config = dict(
    train_examples=97500,
    encoder_arch='vit',
    encoder_norm_position='pre',
    encoder_num_experts=8,
    encoder_moe_every=2,
    encoder_experts_per_token=2,
    encoder_shared_expert=False,
    encoder_register_tokens=4,
    decoder_activation='swiglu',
    decoder_mlp_ratio=4,
    max_steps=15300,
)
Rows from block 9 of the image encoder of a small image captioner, named by matrix and row number. Rows with one number within an expert belong to one neuron, the router's apart. Each number is 128 + 32 x the weight over its row's rms, rounded and kept within 0 to 255. All counts start at 0. Numbers have three digits each. After the name is the row's rms in percent of the matrix's.
After each expert's rows are labels from the 100 images, of 14848, where the router gives the expert most weight on average: "place" is the part of the image that holds the peak. Only what is clearly more common there than usual is listed. The data: made-up waving flags.
# router: router (encoder.blocks.9.mlp.router.weight, 8x128), inputs 64-127
# up: expert up (encoder.blocks.9.mlp.up, 8x128x128), inputs 64-127
# down: expert down (encoder.blocks.9.mlp.down, 8x128x128, transposed), outputs 64-127

# expert 6
router.6 113:110147109152069100197088076108149167058097125107107164092047093122090140111131144104111221079099151133107178126129155127126197154138097137193144128117107129110147106159104110142189106191093172
up.0 148:170060155139125076180170124140122120087131105095126098127101091127136127143073094122176176114120196142086120069123128071082185083149131097169100133089129124152112158125086035141154088079137103
down.0 157:125125105120129134255129120126130130119128129122140130135131119132114130146139140135106159124115130135098112115132122141117129128129126150125127103122115119137131112128134121118123122146114131
up.1 146:171060150134123078177157130144119124101127117091116100129097089131145126142071096121180179122121187141088122069125123071077183076145120100170103135085123117140102148122077039141150085075134106
down.1 156:124125106119127134255127120129128131119128132119143129135132119129116126147139139135107157129117128137099116117129122140117126130128125149126126101122118122139130115128131123117124122146114131
up.2 092:153150170134140143123149175166057135160168124125153100130141148145174111130137069157130104169153096149096136114122085087073161125104172133134074086118120159137096183083137172098133121061153111
down.2 070:101147179100083091112095143104149121115117112100121219146137091160127159171099052097032155135101159120134109121179079087149131142136179150092172138164094148141170162154152073093126174113109115
up.3 084:121149149154149190104139146128166141139148138143101071154128147154147114177105133164146134162135158139144173111077044095107155110165136140111143083143093162142153169045095157127084081101123115
down.3 074:147129174062120149141157160080086141095086111151144098165103103158123142152181091144123112114147107143075144089166095122094138127107104065063143121187136140118100117130152124087097088163111142
up.4 075:182101128131159190101162124136106127121108111138154128145157112146132115063231106106153095118145175128116123187176115154121189105068148096167131141122148169162116120142112141121156116104127100
down.4 072:137108144163040161062070111131148181140104088083087181107151162144144158108068101114138109134122077119144133102142129146180168120032195179141099094141121124121127114155123124167156186134098154
up.5 082:109121170137179103126123117106095134149104119106113115121127140112147014120136124167125122187100116181131087170176107114157144134125157177059117133146116141103152156051148178117139125073079133
down.5 086:130154150147113150007099131158132100136168149081131158112124141166152132101072127136105129137124143165181162124114173131130140162136134112129105132134163141063134074134108179129180158123099147
up.6 100:144061176128159128139172151099154111141100111144091080161139132117150098102087123089203129192146163151087109116106138098127145111144094101096150127131157124123142142123152156148122127048103089
down.6 119:135127084127162101255148104137160129131109139123135092093131125141107116071161148154154138120141097138138128122109129148136115111114114124126088108114141151130115147108140147151129111103124106
up.7 077:148128157122105141138161128123119074110177134166161155063167101177121087080091080127130139105197084103149115178165031089106154113120102123169109111140149177120173166131109148088085159145147150
down.7 081:121157133065130140255127132122143112106119119101127134150122119165098127100157120156074147119121131167132153107168134170102174151142151108106109106159127133114095110173130145120078111116111089
up.8 076:136123139139106155180131129104091150085134135111152084092081140155145099101094103140125182099100128117154097112157091090089197116199154110144141131134163141138132163108179097100063122132110125
down.8 104:132094145110150132255152127119124138106114139145154106146146133122103141141157124115140182125120151126088142100131142142091109122128146120107150098137138136124128118112159109138078098131122114
up.9 111:172073183104188155109191169176103066127130092149148092137178148123208043126138114136174088165144138137136076131133114134127112123131150122078121173133192151129103175103154127083113135052143094
down.9 103:146110149136078131000116163134137105137142143104119146099118136139150113111105102146122105110149105137160123152140122110146124145124139108160143128129118138113124142164115116133134140120121132
up.10 080:136101173147133165132137114091084143176145100101131089149121176143112144048104164188115115098143115137097069156150116135087197153120120136023100104090163116119121143130209183127110163117108116
down.10 075:130118151197141156164174161142168151083149173093150092096152134131101162110141106140173185087111117113098159109114087111121140099120140141106065065161124125099155182107150149141138088170150155
place: bottom left

# expert 7
router.7 090:068099133076131164136118147114128151119117198073158129139116122117115087174069131143171109126117124136113070125113164159129079170139077147140159092075171100142148146150151142147114159094064134
up.0 113:067074138145120114089099117110108169196166121138059080085093105142144114130130132132110115114169149132115148117110129109112119149161132106128146138159151184137158152138142071078163101093144107
down.0 113:113102123170104120135098135139177161151125079188079127097144116176130196077145165110057179100107161111118114076169101149171142120086152095138203102188105160110133096151133139095125130115145083
up.1 088:158130164142090099153163171114164113110124167112067100097089106143143088129098097174138117162155173093139104104142149160160108091090118128162167161110125132137171145148083142139109136153137132
down.1 092:158146109104076202104081079148154170117132105140135168128153103180172138122132164126112139099085114064079154099119066146163179132097190170096073067138160091117112131163119158150128166122144100
up.2 096:093150160133115124136134128112092151140157148125115048106086150156115117138084097164155124137186136156154065133121086087071143144187136052097100110108202138154161176127090107066103106144168105
down.2 094:140120113114102088138114177193163134120119112140154159164193138099138160076131122075045125138085156117112148096155185147239125105085145138141132114158133118106058110153164185117139115095134118
up.3 094:112107159139195148124147118051103124176186067099134143138128145126119166139120129094196090136140104125105150075150073144098107072120164110098081077130090108118140138107137169149183102088177182
down.3 097:118115192126150105144158175124061074178077096112108095136122142123093118103102111150109073137172086177132195187176143085100126162173135083128089094152137199136096107104116137125113131124123154
up.4 101:113109116135203121170150128085105112180152056129083110081157122139111164125125085133153098137134118100116129131139083126081116069084168120135121094205096124142128178103109148150175132103169176
down.4 111:118154163131178111152191146135086103143163099112097130112120110156095091079104083128093099139175106160139168153158120121047104172147110081125099067160167163104142119117083148106135087101132125
up.5 094:109114054092179158163143125095133114129113073122114100115084129195109125101202159131168075096124144136116078149130112123107122104170118145089165102208085085178094108072108116143124089174120126
down.5 091:141175155222148132122134148121125097137099100134155103111086149147156113180170108131178117117126134206104200127100109052068104145178145125108156120141174105096136133049166049155079122114122106
up.6 106:146144132076093158175101122104065149167088100143079125107098109113175157121112112183154157119155094075083131129191133137055115148092166140107118125116145077115094112169186137132114154087147208
down.6 112:156138130172075116040115096095109168187115119207161159155146161163126106139122157122139080140113142150060125102107086171140153121085108165094156101074082091125096108107106098169115148152124090
up.7 107:121140167127100160163124102121164094165154098177113101119107120176145092113103096191170102109180136114145087141110094113109119197099118082122124103125202139183151175113111107147155142104118082
down.7 115:106098136133062136088107106098191137105112112122133142125160147118106182137143171114072143124107158147136082050150172171185145188096177135142159113132113113132126101168146135075140127099083170
up.8 100:084093099184146074147140160126120135160159160130159204090181160122125125106114130103104163084177118123117126163095166122153136152123168171134085090094126121200151135118190139143118157091151185
down.8 097:115103172122121074139148134114078129131139052134128147130087170140117139115110103133134132168093108160136148123176154077097119095151174145101190192208134119118149099110154073111109165121155108
up.9 106:125168101110186137135155173150124132141053136142139050126068128119161103158125122166028059172146168118106133162175187142163114090115094178141151155153134145143130108056139144140156144135118153
down.9 110:110125081147129167149124096117126168126116090165093066088089138110161105147132151148137147081115146088147144147176073126101135106154142142135187149188170143143121138094093112091141110174140106
up.10 110:148076114147107153118086105102036120170103063157160181089146086126116122143172121126094125086140118091127144131139129110088121150107124091166080184129168116162103077167146107085137140121134160
down.10 112:115116150175066114088061122092101197165134110128131200126155170144106135143088142135063168185078131147132120101136124146146161195075095140099142084126129096071107101213135118094112201160095159
place: top centre; top left

# expert 0
router.0 097:197138083105127126101135138165149091068096083144173151187171125140083152133112172119123075109140134145108117103102175151186135127130160069138095140100134066143102139152133134187094150160156091
up.1 102:135178148134161128123133094168148098108031204120086133134093122157136098153100085128113182135090143111172104122128191113140154135130114195123138134068133097182177085120076103173135186166078180
down.1 115:092127122151160135134114075098180140148173187100068142074120128171165134152188152124110191119117163071176108161125107148072151123140097180147148133126141118160162140102118099038135105102171163
up.2 102:182165144183154095136116136115098157184141147146118082110150140073144150098142102058167142149160137093128145167137157147133120076113124082123104108141089118088144092115095169133193143129191149
down.2 105:122126135143082155141081124129108165116069122133130121099109091094144143175168187114094127141114134138098112135115087164175137112111137084171157088108088131109154084153123099075079175181098106
up.3 098:133050119141196108131170100090097148128057115072113149119145120105121077144176151139161106116135135148110039176064168137108135119127079098099097136076091118156134106189146137101168154127157174
down.3 110:134134184088147107072173124092096162145123136101105096091135107106153104091152146142170093165149131131154099119112129137080124163082154099121092150090099156090120127115151148114166166034151160
up.4 100:108148114142178135135157108160138110113027129095077125091102135163143078134128122124118122175108117143152100174161184148114153101118099185126177109098117148130118099115109064160125172111105145
down.4 102:079148113091139111140159118109184128105203144088092165095118110151111156144132139127095148135116160075218153134113156166039101152128082173143127121152148130162175154107124085081107135142158177
up.5 105:127113148108096104132121130106106154230157134194141113136106132097150162102149130191100119176172088101062126120126110113118127119100164124084115102129126141136133088159146179141134101144124157
down.5 092:104069091113121134135091065112153143151085107144074168114127107163151141149061171117100149112177148125123110077132113167164190108094067164135129106130088103124099118121120116165163158120118131
up.6 097:095148108073118109156192095102109104111149118104165133099150104152111109130122123105145097132155134096197126121096125071036152087132123169193117052117157148175162184118146048117129200054149157
down.6 093:137150116057140127097159121166173128135120083091134175155157105179135210087133133122112064159127096134160077077093107185123098094115108113097084159139156160174069145156180117097119138114189126
up.7 094:137122128115167153104106112161099143152110077187144118113131121112139174110144111169125096157166151099175087191167170122125139107068115113160135166122138221116130107130116135101171164104126113
down.7 088:094158077153101147160072118094139159144206167110116133085034139180175170160103154191082222136092139119163173126115118158103136139128131132143174123134124118089144077106131144116142139150116192
up.8 111:150056176114146057132108161126033095146136128160133139102095145136166111110124128144148155155174148135141128132176104101098141134166164137135150162113147180140143156093110104063087116100175155
down.8 066:066138136152141119158100120030133155143159139157089157064153144128120199133141142165147175162154167113156120123118104149185110183094127117149143159128107139097145105117111131073121147125156183
up.9 102:098093155132101133091139130125123125178125119182087066131086149123175155132154136196077109158184112125081121101149115136135145120146174136079104121133110160121112125133188161147139089108143140
down.9 101:106047130096099086160120100094126146167124098139085158135114101132120103114037193121102172116192162101155094085190146154117154111133072136135127169155098128168130067105055147139149121120125131
up.10 099:161130106107135109135129119104067132182152117123162111165077106140113109093145138242117168154145147088121106172203138177145055138083145104080150101105119108112123079189104101143093138148144121
down.10 097:082128140158095152160091102077096130119126101094110105120104132127099088146101171162110176124140104158164080089117123094106232183141157121122135125115172113102127097133135089088132203135099170
up.11 102:154160077118194100183180130123107085107118112125131103107097112171131132110155108170158109123144102152130098106167100116145097077171190151113104159112160109159132179082197088146099063135124103
down.11 103:142116149148092138123103120085099090108127095133176162186128129127066141171096140119120152061101147119087128119133145127081154154198072166111163118132166076176101097112114123157101134212123126
place: centre

# expert 5
router.5 103:146149199164213137144214196106082161115154104097128114165118139098103125161095065140138085140099094145120131095150106118063107118131129059069102090150109134114113136140096122128117095127160135
up.0 104:150155147169109165154095092153124146093087132131151144104131134162175111175112149129137125079130176165130116122106161147173164190066060141143162117064139125098052153142137109137144203087120076
down.0 102:174116098151082183136107096183159168150150176091088114083197120122138102146100185115136145106127129125116106090152124168164135121128130151091124100096183114147089113158180200144125168070130063
up.1 097:131106101122115090116149146120094171133154087129171182142088128153120086032116144110122183099140119070169160095145149100134155095158197147100119194084156090084150070111127138142195137122145143
down.1 091:157100137155076113126070108182159135127126135146109139116189170098145090151089173069103163099127169141122145055125132110189140192134124152109150141143114137104095106084109138164145144106143080
up.2 090:140105141097091160134131087117115170136123155117086184066167093185110115121143111118120130096154124000141087111109101165090134139086104151130117094081082118078123097181126145165166151146143211
down.2 087:148168105118057132117104101131124166110136121140164174092161142184074115192141151107092139084122149102153175064145111149145148185091156135155120156147129135100125091138073127119126184145150134
up.3 096:052103122141088163128154148146120136090130124066174216151119081135119094113096133172113117151181107120137106123098194145118110134088049158122097097061140093104170107168102152156168147113120143
down.3 099:099161113132100166147073098119149145187101162078072097114087150155165163139147129164082131117130065113148169131163087188174140128133143184098100096138137114099069109090178194129114124123129150
up.4 103:193136204102074149128112133124139128136116158157172099162126153123237091153123137105119160165123143106125142120082153125117119160139075118124189151087158098088136067128093125124138161113099118
down.4 114:129087077120056143141109116153151099097119138100127130165138147100161094162130182092135177144131117120102087135105153115176146100192114155156143096149154101181144100177140124115126119147070122
up.5 080:099120086143150117116160119116084102181116132134075147056192123127086030109151134085104119089158119149134133139177088117105158139169145179143082108132144056150128109148159179121118121118116232
down.5 076:159182106059144171058162145138094130151076146167110133103160114133093166136124132127158085110108110122111072110153065098111138192148111151128076211114129098202054121132117154131101136145161177
up.6 099:125132084170102160165071088135226106162089092143120147156131089192129167121172122155153191085139141107136112144118108143163128174126134103146093147160199123197127113211125123088140131141140126
down.6 086:130087101155040135141067065091164128117162129143125153122133144119109158135105187118146200091123178079150076086138131153153124152161110126123179155108155097160155115165107121162132156162156099
up.7 101:108140103131106163144077079158175096191074137098107124125108110201121158121187119162112168096119129152125093183100110128145129176124113126145110134156196103161114123220114175059152159156094158
down.7 097:168097102156082103178086101096180114121199129134141145149140139146118142122120160146142183089127208081157085110110149159157094137140100098093162127115136117149145138125109108184140124139177088
up.8 094:164147117106097152138134089091123078069082134151114132066195125131113083165135150089118138061103100094094093085149087133118164133124157193133150111101080042140123117142132126125121138149143203
down.8 085:112179109143112097114121124079087141143131072144135119071162175108077058101178171167148128129108122129153097126164094148123127209095157145141130171158115128107113128135112156129130178117123164
up.9 089:081115132126133097105077158147122085147087138176174121100107142090160211109176064132161155172118104063163148162104159069139144164100168117154083138157114193137170112104138158112129130122117185
down.9 102:144123108180138136109145098159104102142117108163062075169113125128163101109090146101124096139173155172098118140079145091131130130144137130084129157154183043085142094113091139135118104144118099
up.10 100:136147166177109140177096109160116141092116100093153175117096151155172099138096137080130154074113144171110139109118155127154174171087107131127153154088144134066049146116127084095191179058140097
down.10 096:198105074154069189154089102186149143145166177086106114121185120113139106137097171108157153111128119120090123093148128144158139085109150127076113085114166091135092115170167200176103156099157054
place: middle right

# expert 3
router.3 114:159135112186082148078101072110167133177166161110131105137130122167129152151187160071071127106075147138107140135151088160113126048122107167132176183164104112126136110124150119097139129141148103
up.1 093:124083132130189084180156147116098065072085106097160124138150166066115049118142141134150129125144168135136097148098180108106158158154131101104144119139104171160120161132159154157130117134151138
down.1 086:186135164098156141112216156177132064080138092168156135183179092104135137086132125073158110113092149146063169118139117086096115123141134105126125104131139089122128158158121134130084108134103076
up.2 105:110107127128127080142139147149072141127150144094156185106106134135143110134150080134102174108153099153164189104117122083110136172109140113153119119115171169118115160133144153057083068096092161
down.2 107:132129174084103062181108149137114121080095133135213123160088163144115153171139087150101157149120145142206167134073140113114112209140075088130164172157182172112132145084131093087092171181141131
up.3 102:138114176100158139149141147122167105195176105158088108071139154180127143123106093123143087116127091152169114094166105117109142140126125095116076127187119146129148122137111143161145071092113122
down.3 116:119111195108135112059169171075148124117102128131128135097126159121105122073159112073147110116116132160137145121155123138137112169136137099153094147141171146114158150141164173098160116093102139
up.4 108:141163160092119120157118175139052135142139100177123097140104143072153097075070110159144149184140125089133088210178118068134147123148150113103124169078208145138184139158087146067106159119114109
down.4 094:169085140134141104083165159091084114119113077146152173217130150127099156122148082143131109116112089173094137158190131119150110106102096109098121159175073116036079159173167082159124121165147126
up.5 086:163077092106140129172126108119137120136057102112118115164106125155149109088172146173174130115141145106129088155139115126145174082095167115187131175134117123173096133122152097098148131091049161
down.5 069:186072133116144104147131113125110132137129084171095132122108111123101180114077157120099135078149187125093099089209170148122152093150094105111100168159062110136101087132098163190129070134133137
up.6 093:118120082140170168174114135082096104136162131148147156156080101159121095097112157147158186105148141082092160162109112110091143120118182073118159052070117086128193113157108090142115074156112193
down.6 102:117197136089150117061131124161122134095128143176132151151125130144167119174097086064198098163122126134126141143086108105085156082119057131124165157098089084142140144126073076182101134140149092
up.7 104:157154158148129125098139155131087136141139130154138113140151129113125113141130105120184137159107100145153112112110118067108110177145116088135101157069207131135165126089135170070073152158078147
down.7 104:178180074163050156097138116112103128156122107115166129083115165145094104155160147142108096067101147138076141137147061155123130149108177174127082088144097081116078163177167138161101140137123147
up.8 093:128122197148142193189113134155162062049115112078208138141195151105097126150100090122179062130107125171128091087127158126113122168119115120143115128138145187133141164125100170160131104128107105
down.8 087:187155150136137120098176161129125112049076071160152202139196103122101188113135088064152088123131132126067186123101065118131108098122131153148148092120107108093156122134042072145131133149145085
up.9 095:191127141118135176139111143123135102129106093144144098184151129122117145076096113133164129117141105105112137094226109089167153094128202075114167206114208132112086109163137150144110139111150088
down.9 100:132080119095118143153143116143156133127106108074137112108149140118108195090082153162118090151121059132175071108103083120166152145147172098128074088077157207133125123130207173107121194078100113
up.10 107:157027175142127125164118140164124070100093124096123128177157146115146102165111118166156116150134117155097054083129147152137084158127121141108121149120105176150112186134116180107133055108107152
down.10 116:184133126110161118082167150166154100109091106138141189168178129119103146105166141049155136075067157134068170133132130103170146084154105127141165081151084118117119104174062149148153087140103052
up.11 098:107101145105103167101123138101059160143123117137176106085047121150181142147138115152127141149208118150116167086155141145110178151087111095135136132105099148141070105110160092118129130116172192
down.11 102:096197119068087170142173095146174120077135130124165145181159151176117145146127106105088109152103122141164094099119076165163121166143118132114142093105195099121117197153162103072051147132131072
place: centre

# expert 4
router.4 103:113143151089147098123070165142137079122164112197091171083182137109173158128153102159153153142172118118190144117128122088170118146082139146145121164124140153108109090085101135125068174088145136
up.0 094:113092144112067110115131118094150112135069155116077166110149156110106143159140133109145135131186124136101118097100127172104130132129095168141137072112093053116145098169139160181131114149070217
down.0 096:123119122231097173076084146120135204143079104086076074132122111127143119084175173141124143144113116111104107149188119145192141157115159155166158164106107102105130145163161137142094139110095102
up.1 093:130132154176105166168108134071170079150165166131154160119125147169146046128091139104147163108160107161187147112085122103117129162176134113118124074106137094128150074121067106148097138125105141
down.1 086:085182079058116151158092090155158084148151136124121144131125090152137100076133124108086138130133140136194177177148102126134099088145101091101126089204157173142111142113140178126143088157126116
up.2 099:134123099092119123096173087120075153084141103133167090094116100133126088105109108132168125144151167067143135113147157130096145052135158137173183159113195161140195119146144118066124169098184140
down.2 094:103115175143167128068159121140110128141078179111164130133125134120142162153164100132153088139090084159097121151079149167167086122090089128143151118036109141064115142108154129125120094114106164
up.3 099:157131163165127186186090120091148062134167105120135147114140143216137102171119117111115148140138123179163137126127143143132127134111063129156213103143132137137123096125093146117122172098125101
down.3 095:105148083084105115188130122208203139138136147104129153143109188098137122085138123111117182137091129216202161133138113077148230101094116115139119113113143153151090156107135131114128130108106092
up.4 104:130067092127142105117099099119108081084086140088091177155130139101077101121108169165183138102201133155097071142138146172129158087128117140116164128083100108102086128128172117203107125129167158
down.4 109:133156105152065172093071107110135204089118148160172110068111162137118151177153206147077165137090144119094118071172117185156128176097158148130151134129126096073135066142106093081076168190139147
up.5 116:209075164111082137127121092183162089183076149153119083146123124126198138137152151069136132122127161134118186071134105121132151095163114138178142164119198114166102069111154137132127126120068105
down.5 115:107088134135072147162093122098131142128087118134167184092046152115151171128141152152132175125091103138173157115138164135142152183156090151174160121140086178147110085141130128112127131176097151
up.6 106:131123114191119177155076104101173080122160089127088159098122120209136095138145117107134155118094156110184105192137111103106136146164081137169141163179062153105132157159077152118127112139149132
down.6 110:088149114141092131228098145159150118134147137071158170116120136148124093102120110116043189138113152136190148188159151135105139116140153127123108091145098155096124158154158117124151128115136150
up.7 084:089094187145144075108162193136046163117098143098156097102104166078125125135138084108105131132152091180104169137118192098122111197126104088101111083122089152110114160127114097113144139149132141
down.7 088:170130134130140144118176131135121096157174167093073084135124144143117127114082113135096077111189125157087142107157103171082116107165066123060106150174212085149114103118136200147128068154149104
up.8 104:215102143118050133123083094144134123204046144139082071142093143131168138107143145121106168101091143113113136109147074151129164144148128116133148179124182108134085092129177147127128168147075145
down.8 104:102113121137065174102103092084089144113086155122133151099064172134133133162104165175130154145103051143096142091162123163136140200141134207148173071109077146122102114156143136105105110185100180
up.9 101:132066136152071126093132114098136147135050104146142146059144154100111160115136142139144150123120142112068111144107106130118118158107162127166140092121085114108102177157203120137146127150103195
down.9 115:155144125200116180055134127137096192136131140074098082142114159149134137106129184131129114120090082162050125095186090157149139125112182147087155128107165076119086128173151158105093138119121104
up.10 100:178127094127055141111087094148199040132148063168101156137122103141174151080139165151101090156147164126191125162138076101140135076149158114183096157170126141164134083111098139191116109168110094
down.10 098:054179084090110155152160130131144101130139147083138176145081089119165096132145136150091167152099115110188108201108170092098125094170096155135132092094072187120180069117130130101186126128093148
place: bottom left; bottom centre

# expert 2
router.2 088:086083089135114153152118116115115146210129108107098120089113144174132064054108153199133132118170155060135128174107127111133186172114156112126107081133130174120140107122117177122171119119138163
up.1 100:170103127239077106096123165147181096148156153186160181155149072163135160127168076141112162098151171133121126146103143135156105161140090098110152133129129113177129124157107087132129094168178089
down.1 109:113122129183100170131097120109132151153161124118120145146084095171111140084175091135087174139098128106149154150157113083130167120116143146178112136132095105048114136153155146167132117149093161
up.2 101:121135146142078147153081095180099100125035070144139118137072096158145120134139080133127110160126160130176100151145169085078119167165115106126157140139184140203126107135092098109121109122096081
down.2 102:097052171116130119075129077093147108119145119136179160199115169163077112111119143131105165118074122127153088098168179129118149143107189098108165104126124174147165131167160122133122101130074133
up.3 094:111099152096170150172133146080088174162151167149115136088149161141130173095181120131162114156121073087086111119205071126096091063114158171124112107125110157126135135129150151126073097095177142
down.3 097:145143159114147172051153124111115097139158136112135094131136159184077095114066154109129081146073117179149166126175115129110111164148157108125142098156139148113095135128095164135108149143129139
up.4 101:143089139104103179089113107148137103001128107094176163159166091123136131097145107116108119137112097156128170059100174126163105118098128113167145123162103153079079164174122129098134107134123122
down.4 106:116147069122154142123103108133145138132139209113143164133172148139101082170131164088147128106086198125109137123099139098143153134116131180130140132106144022140084099126159163148105148147122156
up.5 090:114102105107099175145135129166153086106142060085117142136100124141145046161070133193119109114107153111115092069157162151147089102078146128086150157129102116091123133128084107187150122121157125
down.5 090:149158112126058164132132142125078167161117149121118073072114090072135160098135099148110114168201052104106155127137077144098178087081144151147044100087153131112193092153162164128103163113108172
up.6 096:151115225157100160158110129100083112133143116149135109142077133128153131169083087174138172135164065114100137036144132088100173145125120107122162160079118120083092110103142114183098126091173138
down.6 091:104112100110156087171143081120156107098124094122161127176103150184144136213156152069136176121065200122118109108108122118126145077136148124157214183156110101135143177119101112060125137106175146
up.7 108:099121152090148174139155126092111143124177168124129153128163124175115161138130112131143126125148067070133094081191071125111124064079128172158084109061083166145181137131106128134113094101147171
down.7 120:129152191093145151094158159088095109143166131104131121105149117161063139125092137128112096145111115176159152121172122135074113179176134107144086109152123173138125118125099168095116125129128160
up.8 094:137084161152157088188130169114191136115129080129158116154134173162114096125073108145127144092054160177146123112095142135115138129116162121080099166162221151122137253127172103135153162130081115
down.8 098:062126104096090111151091099130145129097130063202149085125109175113174116148135117132107119175140106164137162104146128078195156116115172108146151193197184141173154138110144115103086105107122078
up.9 106:154114117061100149157144174088095127124118104186152112100087122143169096180132133190123107096146172095109102148136117113069083164099129151127155173148096071123091142062085064134098122117170180
down.9 091:186170125159098109104164117133135111151121127145160071168083150143142101152124143130129082135069109153135124183075070109096112065117134145150145165085122096132149164097152060170118184151128120
up.10 105:104142134111136092172114119151098111141126104081119082104062142062115122128112172122116101119143120137129132169103176083052088159143120071127140080153128147174130128049108144124174124136140096
down.10 106:124129128144150115047146135100079147171091112137092109142120152136133116111115178167080080121161091168104062170188090173133092129176150096085159119119101113099063096128178096138064122111118116
up.11 091:153129150179161082145131151168188101139149179153136176155189095204137114119134068116126184088124160098189159136062140125154128144101099129147066144119177095168108170151096108140149159153102134
down.11 100:122079101163097118231134130137165096120118109138152147114118131137102135145191121114079192084136159133117126115122107074174148127124131114137169145161123111081150140105165149080124096148116158
place: top centre

# expert 1
router.1 089:094142117112138129142177118136094133160091088129113111108143143088158109093103138196131070147167072124112118159144116114103111173170177187082111078145082156133124167129164120107168079064079111
up.1 104:170108119134159135106130147116119051117215133161117118165119134137135127152131121156124129163184143113200128148120131153129112087178100062142162177148108163170142087109077124114083108158152094
down.1 093:098164075152119140099105122166158144138154127072131182167161079197104117129158118109125112159134181126161134147126160078172185097132159154203137145136142139138164094152147160094128154058076111
up.2 105:121140127087140207115117106148176099076090088115127147175099120163167126133138098110171113105101129129109126150096106164134146173108102101136196142164179118114085150168127135136168127147089100
down.2 106:137127165244111177103086134079122058101109070159128145101148088110118151165145105119124102095154146176054178174138109099115109139150172116118124121167118097128152173138154069168141106138123121
up.3 089:165125151139162118077112214149083132127103109131190098127175126089142148126157098170171071157140144119132098133133144100173092115132146124129096167111177167133130128106141209143145150127106109
down.3 099:135123155087163125154186115151151094070159109119153122151090104153147058150096116101148108117152154143158136072111125134040120091144093086106120168166123150132107142034073080151153088128155110
up.4 093:192094202105091108127113126108047139175128152142140112136133150086164081146136120061139180174145146106163177104164153135087138103133116139149140126080106117085135067164122138113104125120087182
down.4 088:126091114195073126083103134139169167115089097131115135106146095151139099082125145100101158108085145140182144107126125120188153202121141107191115197104137133152098151154105149133133177138077159
up.5 095:085108097127126106189146169158174142134075102131092144063144168131142189128105073144153117179159111133197149103132138091068123145173135146109099099194125131136128153089164162107097066116125154
down.5 088:090170170124102166077104123119118126160153144114066072084125164142162127175054143163130091118161104148100115135085070140153171182170117137148080113090167124131099169116141128108109160104128119
up.6 097:128086167190069141109102126125150135148144163124125165147133134159155143129080110169126188108190130104094109116137131097114143133116182134100120090035183097167216122136140116167106132126138179
down.6 102:120110190130094116075155148072096139133120050218160152164129160147127160097144070098121096154090106114112126138140184167097130121107139105155158136163076145137117109197120049140126102132143100
up.7 097:113131108153124131159089148140120133156145157067070123122077135116144085149131108174132167098151090127168109156105147096100131157120126078117138145119070105140068119126088148154142127072192154
down.7 108:159216111148160117061126129123115131154133091136114147182147111164136147106158132129108075147124115143078116160121084128161155072134139159095102150147099068141135087129125153116113138160133168
up.8 110:098111126074141091124159151166081138120097160146121141094084115127153129132128116114099111158196119146192163164137172148092095120201052135142112131156112165114096112125140127117067071152109147
down.8 113:127150199106076096089131158141104131151154141110108120130123106132149125138049096153071115147193115133139148122124079107137171161158114113132073183084149151147130126076136186138141176147108176
up.9 098:113129176137088144097058112176171098126161091122125128139133138147204104126116082120139133236127142162133153088133145084159175145133108135150178119181173103066150110120147156102110103140085109
down.9 098:099120107138148069117139130130161155118119131140105145141139104110149126168195156122151141077140170117115126121058082099161164122114097149136103122139092097133096187113122120137151128068117115
up.10 108:148118191075173192144110120114114142142112136099149132119101117167081124105140112091151125106097125112101133101168101106089131097093153108114135079114153116132150123149140172154128179117120141
down.10 102:122141185149174081097167175088053090135136135132179122158088195126076150117102100152131090201136089184117171214162146114102086156166144091101092094123152144131107118135123057121075148167170130
up.11 103:134093164151134081125175092118092095123102096145122126134106121136154087130168150116169114094158146120077150161105091139083127187178167123109139122133083138132161156105128070094132052084119099
down.11 109:108135137148072133105098123125105144101101117133170136113134127106122170164096129127105134110130130150147111145093184162162117195165139092134145136082121147145143123130161096106124157179096104
place: top centre